config.yaml
dataset: "histories of elementary cellular automata, time running down"
crop_scale_min: 1
targets: ["rule"]
num_classes: 256
arch: "resnet"
activation: "relu"
kernel_size: 3
avg_pool_shortcut: false
optimizer: "muon"
muon_scale: "original"
momentum: 0.95
nesterov: true
adamw_lr_other_params: 0.0022
Rows from block 9 of a small image classifier, named by matrix and row number. Rows with one number belong to one channel. Each number is 500 + 40 x the weight over its row's rms, rounded and kept within 0 to 999. All counts start at 0. Numbers have three digits each. After the name is the row's rms in percent of the matrix's.
After each channel's rows are labels from the 100 images, of 14848, where the channel reaches its highest value: "strongest on" is what is common among them. Only what is clearly more common there than usual is listed. The data: histories of elementary cellular automata, time running down. In brackets: how many of the 100, against the usual share in percent.
# convs0: first 3x3 conv, stride 2 (model.blocks.9.convs.0.weight, 384x192x3x3, each kernel summed), inputs 128-191
# convs1: second 3x3 conv (model.blocks.9.convs.1.weight, 384x384x3x3, transposed, each kernel summed), outputs 128-191

convs0.73 096:488494487451500503548517495490480573500497477469427519513549510563543492472513510488439480462518427491527573428499479527463550467501492463521410522549541471465491536590494491558429544503509504
convs1.73 107:428536527457493433472503509457486499468495462510480536443516430492487592629436462510516441516448451522511520526514520500551504555483448499521520465448530494495528528554536536480510590541592431
strongest on: 111 turns on (77 vs 50)

convs0.262 126:532487475550478491523535594505454469467441573487483513403631586511496472487463458479517525498570452526451539472536485430400550481524538427459424580504504461462513444527512570564461419540554484
convs1.262 104:514511538472444477535513524546449488562562517508479469520512545506479440461571550528482493447571477490470491535485507480498485457589495495537509514496525451511463576527514533456512497399488453
strongest on: 000 turns on (79 vs 50.1)

convs0.38 099:439516564489500456535463545516486514535412549435438511522463541461473510470469486478523513477468492491397502475534560520515480603529438494469432464382522439594493464503485469504477513524543525
convs1.38 101:487487506542434487460521556458466486517464474473552488516507527457537517482576494508426395593471536517471523509481504444526525525489489574508519430481479534467490455548491503507505511377488546
strongest on: 110 turns on (76 vs 50.4)

convs0.172 123:475528510562535558538485535543515453509560508484472561479515482479522534505576504454492553465475479544453484552528458502464501457469462645452520534515504496515534487576579393502478580522495479
convs1.172 093:522549531506504481501518510515556531481508492489525550483549534530519538488519519438489489478467519498510517516502492486507512489495545510550513479450471488519559528518493504530568477457480537
strongest on: 010 turns on (92 vs 50.3); large cells (87 vs 39.9); 101 turns on (77 vs 49.3)

convs0.249 105:533530441464462548438470545517509545527565505489523395538565432475502563488554495424424459470437495441449522481522480513473511476475481526495465505498468464457547529474448402506519570491480494
convs1.249 115:510453488494486508515460455544436554463518510577511485516482539483584515614516493482440489469446480481491566425511493543458445472529459477522507458562547550477493528526558489477494526474494534
strongest on: 001 turns on (83 vs 49.9); 111 turns on (75 vs 50)

convs0.349 097:459510411454454513570545506501488451455457518520441509442500447523455488491568599555538495488512494509458522423516455444466492504516520487575480537509513464478513488594465495496414493477532485
convs1.349 104:580552549456448551478486530515450497486547449531454507485514555597483495504504629559504509514518463465489570476479499517528433511573467495500521508542484563445522535525566503516546489484535532
strongest on: 101 turns on (75 vs 49.3)

convs0.247 108:520544525528494461507548495480449506528483537517450511518427504485548491494581485588521476560569486466447451463490555438497455470505421507436505452418476523491442482533524470535383503444484507
convs1.247 114:408492501421466485441426515518538477493531490530468553517465488517471411536465516448512486533532508482464461478464524469461486527514508474461541493553552621535419478499492542561562457547554485
strongest on: 010 turns on (78 vs 50.3)

convs0.70 086:468519549535536519557432580489532437547483494495510529498498451529484512532534499566450510524558497499405459497504519488555464479499415473547519509506591459454513489553511491503471466489461433
convs1.70 091:432495490566511524507509469508512488530493459531471516498528561476565499550517454413438482508506576475525576517613515505460475484487496577474496520535493495451493505514434516486465513586532535
strongest on: large cells (74 vs 39.9)

convs0.72 080:446472431488542471472501536517499461515550502485550544477455501601477519509505564535479513452505497455471522479428495558458443494459476522465528502586540522526600460468466548504509538423454522
convs1.72 087:540506547439430477500535485563453508450484504517501520504546510512517561528522578549475550484434502491461481485464533528529543503459538495458500473516506586482433514474530424599522496511593506
strongest on: large cells (90 vs 39.9); 101 turns on (79 vs 49.3)

convs0.41 105:462499490549402566481580510487465523624472481534503454539461498597503505524470437493568519561489519568384532460467520508418498557541514465489451503503524509411549454451529473485460462514484498
convs1.41 095:479475496476463466586549497441476528500505483468543479492518483419527575552524426451478542506430536532463473490500485476565454428496498440528496508494518468512570426536431526548511525480483451
strongest on: 000 turns on (78 vs 50.1); large cells (75 vs 39.9)

convs0.126 112:445534471507606517507545550481488488522472450468564521603548510576506479521636435477462523536479533523564545493532548483500483528474509423516561513473456507452520583504502511466483487415464425
convs1.126 106:450561534566562512470485548515503518610502537495529483428507501465515461387481574465589490486468457487538513510497505516474509555476495539419591536558554541549503417529482464498521524520558461
strongest on: 000 turns on (78 vs 50.1)

convs0.229 104:529509552451509549465500558510489490567468538498497502502537513489467516558413544488446412489515442548521470510560558630461545491464457537540477525504441494488506485442531543543478529506519505
convs1.229 098:551508487454561491597519523486478485420562492465512501595522486510424480481491439488552546542509485547510475462535455499536487499483509499437396512470540475515524536516485486468540476470466472
strongest on: 110 turns on (79 vs 50.4); large cells (70 vs 39.9)

convs0.219 088:499461510479429543535512528517500503505524529493479470475481556547393489474546461512483473501476483457525478469501423640488537437521487547482450554584504566443413554518482448523465423483551480
convs1.219 103:494566471502491473540494490471510449478410555529461461554419475508513526483476454458475534571450519577480490565494422476529539460524495519451465476473549465488434486466514458501403477466455521
strongest on: 001 turns on (80 vs 49.9)

convs0.195 097:483516423463430455473492489535503461563525487593439602474520528509529583537435468531528540456507560442513495518537469431537488514517510528475495542467507439475514466537567505543443428533554533
convs1.195 099:440491502520503458428502516491388487560519504527466525543444462566511423556569556525497523439554467518532557510534450498464514567484549494484498529483464472462480447506517473507552427498496498
strongest on: 100 turns on (87 vs 50.1); 111 turns on (83 vs 50); 110 turns on (83 vs 50.4); large cells (70 vs 39.9)

convs0.290 092:488495494440468466520479496538496473514470491504539555504458460523526499490505511449467481545484506460561479488508525468481391494459527484519527485552450519511436528506480551534483533487469541
convs1.290 106:476543472547550486424427410430426521422463485491542538532469535492510486475579470504597469515465470483502435426464409593519480513485467499414512496578492480535411539541466468500532505541549502
strongest on: 111 turns on (77 vs 50)

convs0.115 087:472522544544527523456501523471516422573496491498482456610476521507450550434480479535534468452448552505487508508482532550506488492484512574487480508536454486460535499482495471469432500467450498
convs1.115 107:483490446435464493423543580416486515494500554446475478498571536477496480473471504544453513451488466495444496486548525507546495472578522527486534485468562514488498511423524481501562434464484588
strongest on: 101 turns on (81 vs 49.3)

convs0.193 093:496474475511492476529505553453463523457486484521425494479479489557569498567516472456549500528460462477459509489506496469550563544442472481498537447514452539533513617549439542501495454447477557
convs1.193 105:473482457443540470547530526450522469435450514503497532462490507477453426544474526546574502502501496540485504467465500539437485555450459515545472510464477502495452533450475508515415533447501482
strongest on: 101 turns on (80 vs 49.3); large cells (67 vs 39.9)

convs0.142 097:495566475493534477535450491423498493464576495532553597534463511566565469462489519442457495536456471472533458494460467557551525541512590499488419468448563525480500519527447459492446647456550470
convs1.142 096:514510510571461521557481524470433532468532564534582511488514527488545623482473488524456553549463495483467474501457527449436486520465459573505504475533504472507504449438501590480517560487432518
strongest on: 101 turns on (81 vs 49.3)

convs0.124 113:466497491476449486430492517553537437543446463509444474466431489500465449542446542487483519492474568504457529494490579528424510504485447524559476432525501515515449457530453501440457478418517502
convs1.124 108:476520472447485469504484481518449502496528534520499502526476503503482501416462534503531501485499519517467480491466483474555512522464508529494423491486493446461474489532451450459465505456503506
strongest on: 001 turns on (75 vs 49.9)

convs0.81 114:524485526511473533514511512544496472456511486494555511521398511533494522547518487473477480525491486472465429416535498454543592486528504517421503500588550441451492488496537500521546517455565427
convs1.81 111:479446449460428449541452465561480452467567500556497492467530569454567511447479472517460523506520492482470472484464529523514519545554466450573504524519506550507470577599476637521448520554428472
strongest on: 101 turns on (90 vs 49.3)

convs0.226 099:536480461447473492461455440524502497476461496481488479505505485572427552465565448530476471605496526436475377495471467465474539484524493484590465504521530498507629454569458483530451496541501511
convs1.226 102:493480517532525529507457409507523537446442516441506492508549431515500526527434473449479496447397438483461457498470537523530493456464456561449477520500539465532420500515468504499581495488554480
strongest on: 111 turns on (92 vs 50); 110 turns on (83 vs 50.4)

convs0.189 081:548446472510461477554486475534487461481478515477518517518503496521472579481489521492496463403530447441430533435501471515491488479433490494526504515552530533528554521528441466516450483496492471
convs1.189 092:484472548496474495506544487480446497472452581511521489525470483502559552483478481387476512567522605484523495506475482528453529500559457487495519557490530565495573442540562526523519525500461485
strongest on: 000 turns on (91 vs 50.1)

convs0.151 092:446563495553510495529493440499505466492492494425474437454568467489429496429512495481507451444459568505517521530475558429560513502422484558554559555528519498480532458442475550560469444463544418
convs1.151 093:516491490505561490504547518570481432459494548490482471497413528507477503533516471502562488430554491472480536518592410477579521545518521495434487510507430434462527561488567480480525460423510458
strongest on: 111 turns on (79 vs 50)

convs0.80 106:491502523534523490476438490526465440510472500507531468504444489491522446520470473573495484520504497473517441476513531494465476488487485478473519485524517502469466459539491414435449462462547500
convs1.80 103:482495517586511458524450525517553512552545477486524502515499509508548408455581560519437482484489527496531474490482502507497531538478522543476569467499430425456491561470468499469504508508512450
strongest on: large cells (67 vs 39.9)

convs0.370 123:548438489521528472495530514587454510486527573491458507439531483444464457514516449529504487442517582535551480518446504521437420530509498475471484580508504465478488471504513588460528433508574511
convs1.370 094:493499525481521486485496562495500492521428504501448468449483513504451490509548539618509591520553477467463532547477479523515515492575538557487496596474529519486539501537525460530479478505453543
strongest on: 111 turns on (83 vs 50); 010 turns on (83 vs 50.3); large cells (71 vs 39.9)

convs0.197 109:473473565425390479504436507482606486518481494496487513580578452595523565502449572473464469509513514473455486499449488511495470534484449463547533510573559469521493517508495539561510486494498507
convs1.197 107:476514470506473455424454464541552511491517488526501443519499579505521503467468491494530476513508487523557480494549536514510480455534563450426526513556432423511530486505541481539489518507532510
strongest on: 000 turns on (88 vs 50.1)

convs0.368 120:525479477498524502431502465518482510506471515512531459479498459516468521567531511440417487505538459534473461459522539526424550518486586478502481475502578521463538495534520506579471474480478497
convs1.368 112:495487501445506493575531462490540457580522513475489490493501456498466499505531569509502528505474463547466474550531535473533492527496518487600486511497622516584447511461526477493518518393473436
strongest on: 110 turns on (82 vs 50.4)

convs0.112 101:507481528519508471512588444524562503557546503433493506486525471469484471523475433489481464528506553449468461458514474526485522515512466502583618510449513545521470438469548520482508476473545520
convs1.112 096:532462426456511498440520476495475480436472478554473503454496481528496520534509469464456480501466441560555454561457539511395505580416532495518444491510500500455481399481456590482507459491517567
strongest on: 110 turns on (85 vs 50.4)

convs0.137 089:488477495529507477487509451427545468501478479497470489523482530563549508474510484537448550501448496498540522507532528510486492493493522482475513604516410497501443491505532584482531484415527442
convs1.137 090:513567473501464445480451559486553468463562507469530520519392532485469468494593561529497517509475465544443470539518548507483481474467507399552529564479534487510478443492515474420509479541432492
strongest on: 111 turns on (80 vs 50)

convs0.26 091:542544484528588461474571479492440500558514568504493494499439506474488554535478547461438480591524531469512517530451578513567463493563463479506486465510446521509538375486457554481521527457467577
convs1.26 095:544508516535523505519508445455470488512476504511548509478561468492422517457529406491497453469551435437525495448460460513544512457521518506458477512465491471435520502501465437442405505487464465
strongest on: 110 turns on (83 vs 50.4)

convs0.135 106:476465526530495502503486492510499516542492455531464497476509588523538531503436512368461459463496460485512563488461505529469449488417482497477479488439447553470523451446424484517459561475542505
convs1.135 103:526523514519483539522487472532504534479486571516505542502476570493535466499459509525517470529502473571448502472403513437417541436505553506504528512458441550594573463491462477528543476393476514
strongest on: 101 turns on (79 vs 49.3)

convs0.158 094:443542519562480530520493596501456441469572461553463444472521477450548471470480493516511516498535487487480427476531535543483542530531486454449488477541519457461496514534510474515490524510452458
convs1.158 102:543530481487499478475495427534514482503512524447448522492534486493547422532546577471439489500431541548558473532484539535430535543496506483494475488614441530527540574491515496583517457473540497
strongest on: large cells (69 vs 39.9)

convs0.199 109:559512543463393518514508473497511477575448530528504561498527510538545488467510495471468537567504409532515488545532481471544551504417495517537549493501576580413521513494496481523520518553456527
convs1.199 105:467492557545527520510447515409499497488493492399502485465571485506587443457492536504539486479498483499490453493560563457533442506412454480495483485434526507494433458542482529473504539525551462
strongest on: 111 turns on (90 vs 50); 011 turns on (79 vs 51.2)

convs0.152 104:441513539481501527551514507522479459440515516496551511482498551477482486469545525455537455508546525466486469494503413488490508476502478485518466460560513472614520460467475468470491586529439530
convs1.152 105:498562494496505505591532376549490413513474466500509478510542487470475584548460532503466540436537518542505491525458543474523467406562505513483497508536551428445552477438555474514472517471539452
strongest on: 101 turns on (83 vs 49.3)

convs0.102 099:436526494542412470525531504467489507489594501543512461440486550488514513457479424434501455503517523517531496529465516478441516510497551489460524493520512476514453542571509514441521551488475502
convs1.102 097:463487495460489473466517504503519493502469502548508547491448458595504502468492583536501466514497456481477491512568381483497486493497495428507504507436464527549550438500477443523523532480441463
strongest on: large cells (69 vs 39.9)

convs0.131 102:455454548405438500483478506571535476546505468486532459505444508497574459434428522459447538500477510507466536522546521434524452514519451507511504450509426466463529463486546512511484548488477488
convs1.131 114:493485514554499472478441529513556477553554540539538525460515462462504465544523530497434471551520535566542575441520483470514524447559489523459550486491527510478518525468532502589446520581457475
strongest on: 000 turns on (77 vs 50.1)